python train.py --num_classes=10 --kernel_size=3 --avg_pool_shortcut=false --dropout=0.05 --residual_scale=0.1 --mixing="mixup" --residual_init="none" --momentum=0.95 --max_grad_norm=1.0 --lr_schedule="wsd" --decay_fraction=0.4 --warmup_steps=550
Rows from block 8 of a small image classifier, named by matrix and row number. Rows with one number belong to one channel. Each number is 128 + 32 x the weight over its row's rms, rounded and kept within 0 to 255. All counts start at 0. Numbers have three digits each.
After each channel's rows are labels from the 100 images, of 14976, where the channel reaches its highest value: "lies over" is the class under the peak. Only what is clearly more common there than usual is listed. The data: seven-segment displays showing three digits.
# convs0: first 3x3 conv (model.blocks.8.convs.0.weight, 192x192x3x3, standardized in use, each kernel summed), inputs 0-63
# convs1: second 3x3 conv (model.blocks.8.convs.1.weight, 192x192x3x3, standardized in use, transposed, each kernel summed), outputs 0-63

convs0.20:205163130169132114114107118204132189158112103121149124157132099112156162155081129138150184192098113140124117103194131135111126114113144051092059145188154180111127109084142090145130143131022110
convs1.20:138104078125134121189159195137091139152099160158143103117111148140136160162121109106145178078113153138126166105153172121127126105063140072175122225150179124175200118104158130122117182169144128
lies over: screen

convs0.100:115145082145065138147144072180171123105141147100136088145097094170075139150114170081151115113090141116150081104130137095155134140137200028110110119097157111169130112076118166157104148070072134
convs1.100:109117146105085120107109110131087153140145095078161174092130093154166108084094148133085131156181153174129176102119144143102107169128139065118112140086124103153109157112137236071154102149175078
lies over: screen

convs0.103:106137151161090132125117094124099136116176133125111081194175139124160131133073111079127104138038120159112171106083124132142088032165081096152053124168075111150155091138090098139205148114138150
convs1.103:146165100115131139073132158136080148128118064149131091105212173132136155106065118142127255087151102083140142115142133171137155153098082113164135128099140156188073155130113086146094137096155116
lies over: screen

convs0.90:184143105134112086129171110107074128132161151111139104141155057135091138122113085110157159133119144129159084041155131076160111117143158108153071111081155118135133102082122074113166114108100132
convs1.90:139100131161126146094133139144136104160153097123097139156111084102129088106113126123203125152114084116197167058111137102100153137148140123102116087086078114154152114153107211156141105190104146
lies over: surround

convs0.31:120126083149137073107128061146128139095129154164086119092060109195115129123127163160136166130168195076200132158135099123074131177157119186127117121137097118102187089154185138080130092078066135
convs1.31:108077157114119077174160120194095123080139118118087226160105141147143148160109100094155126158118041131096086109084151104167088106120114203104093135140101144125140083219110191144113106150189090
lies over: surround

convs0.23:161133121108107183111122112160171102101155126086159054143139123141128204133150145122132118122079187147135083069126143160087204130223203086129121148108147142109090071067152106126144182138052078
convs1.23:100136192125087114128056109115135143142149095047093145098148088160126132091138071084077127146112107158132129093103100126086117122155149106089103160131154100089116166097127177131131112174186062
lies over: screen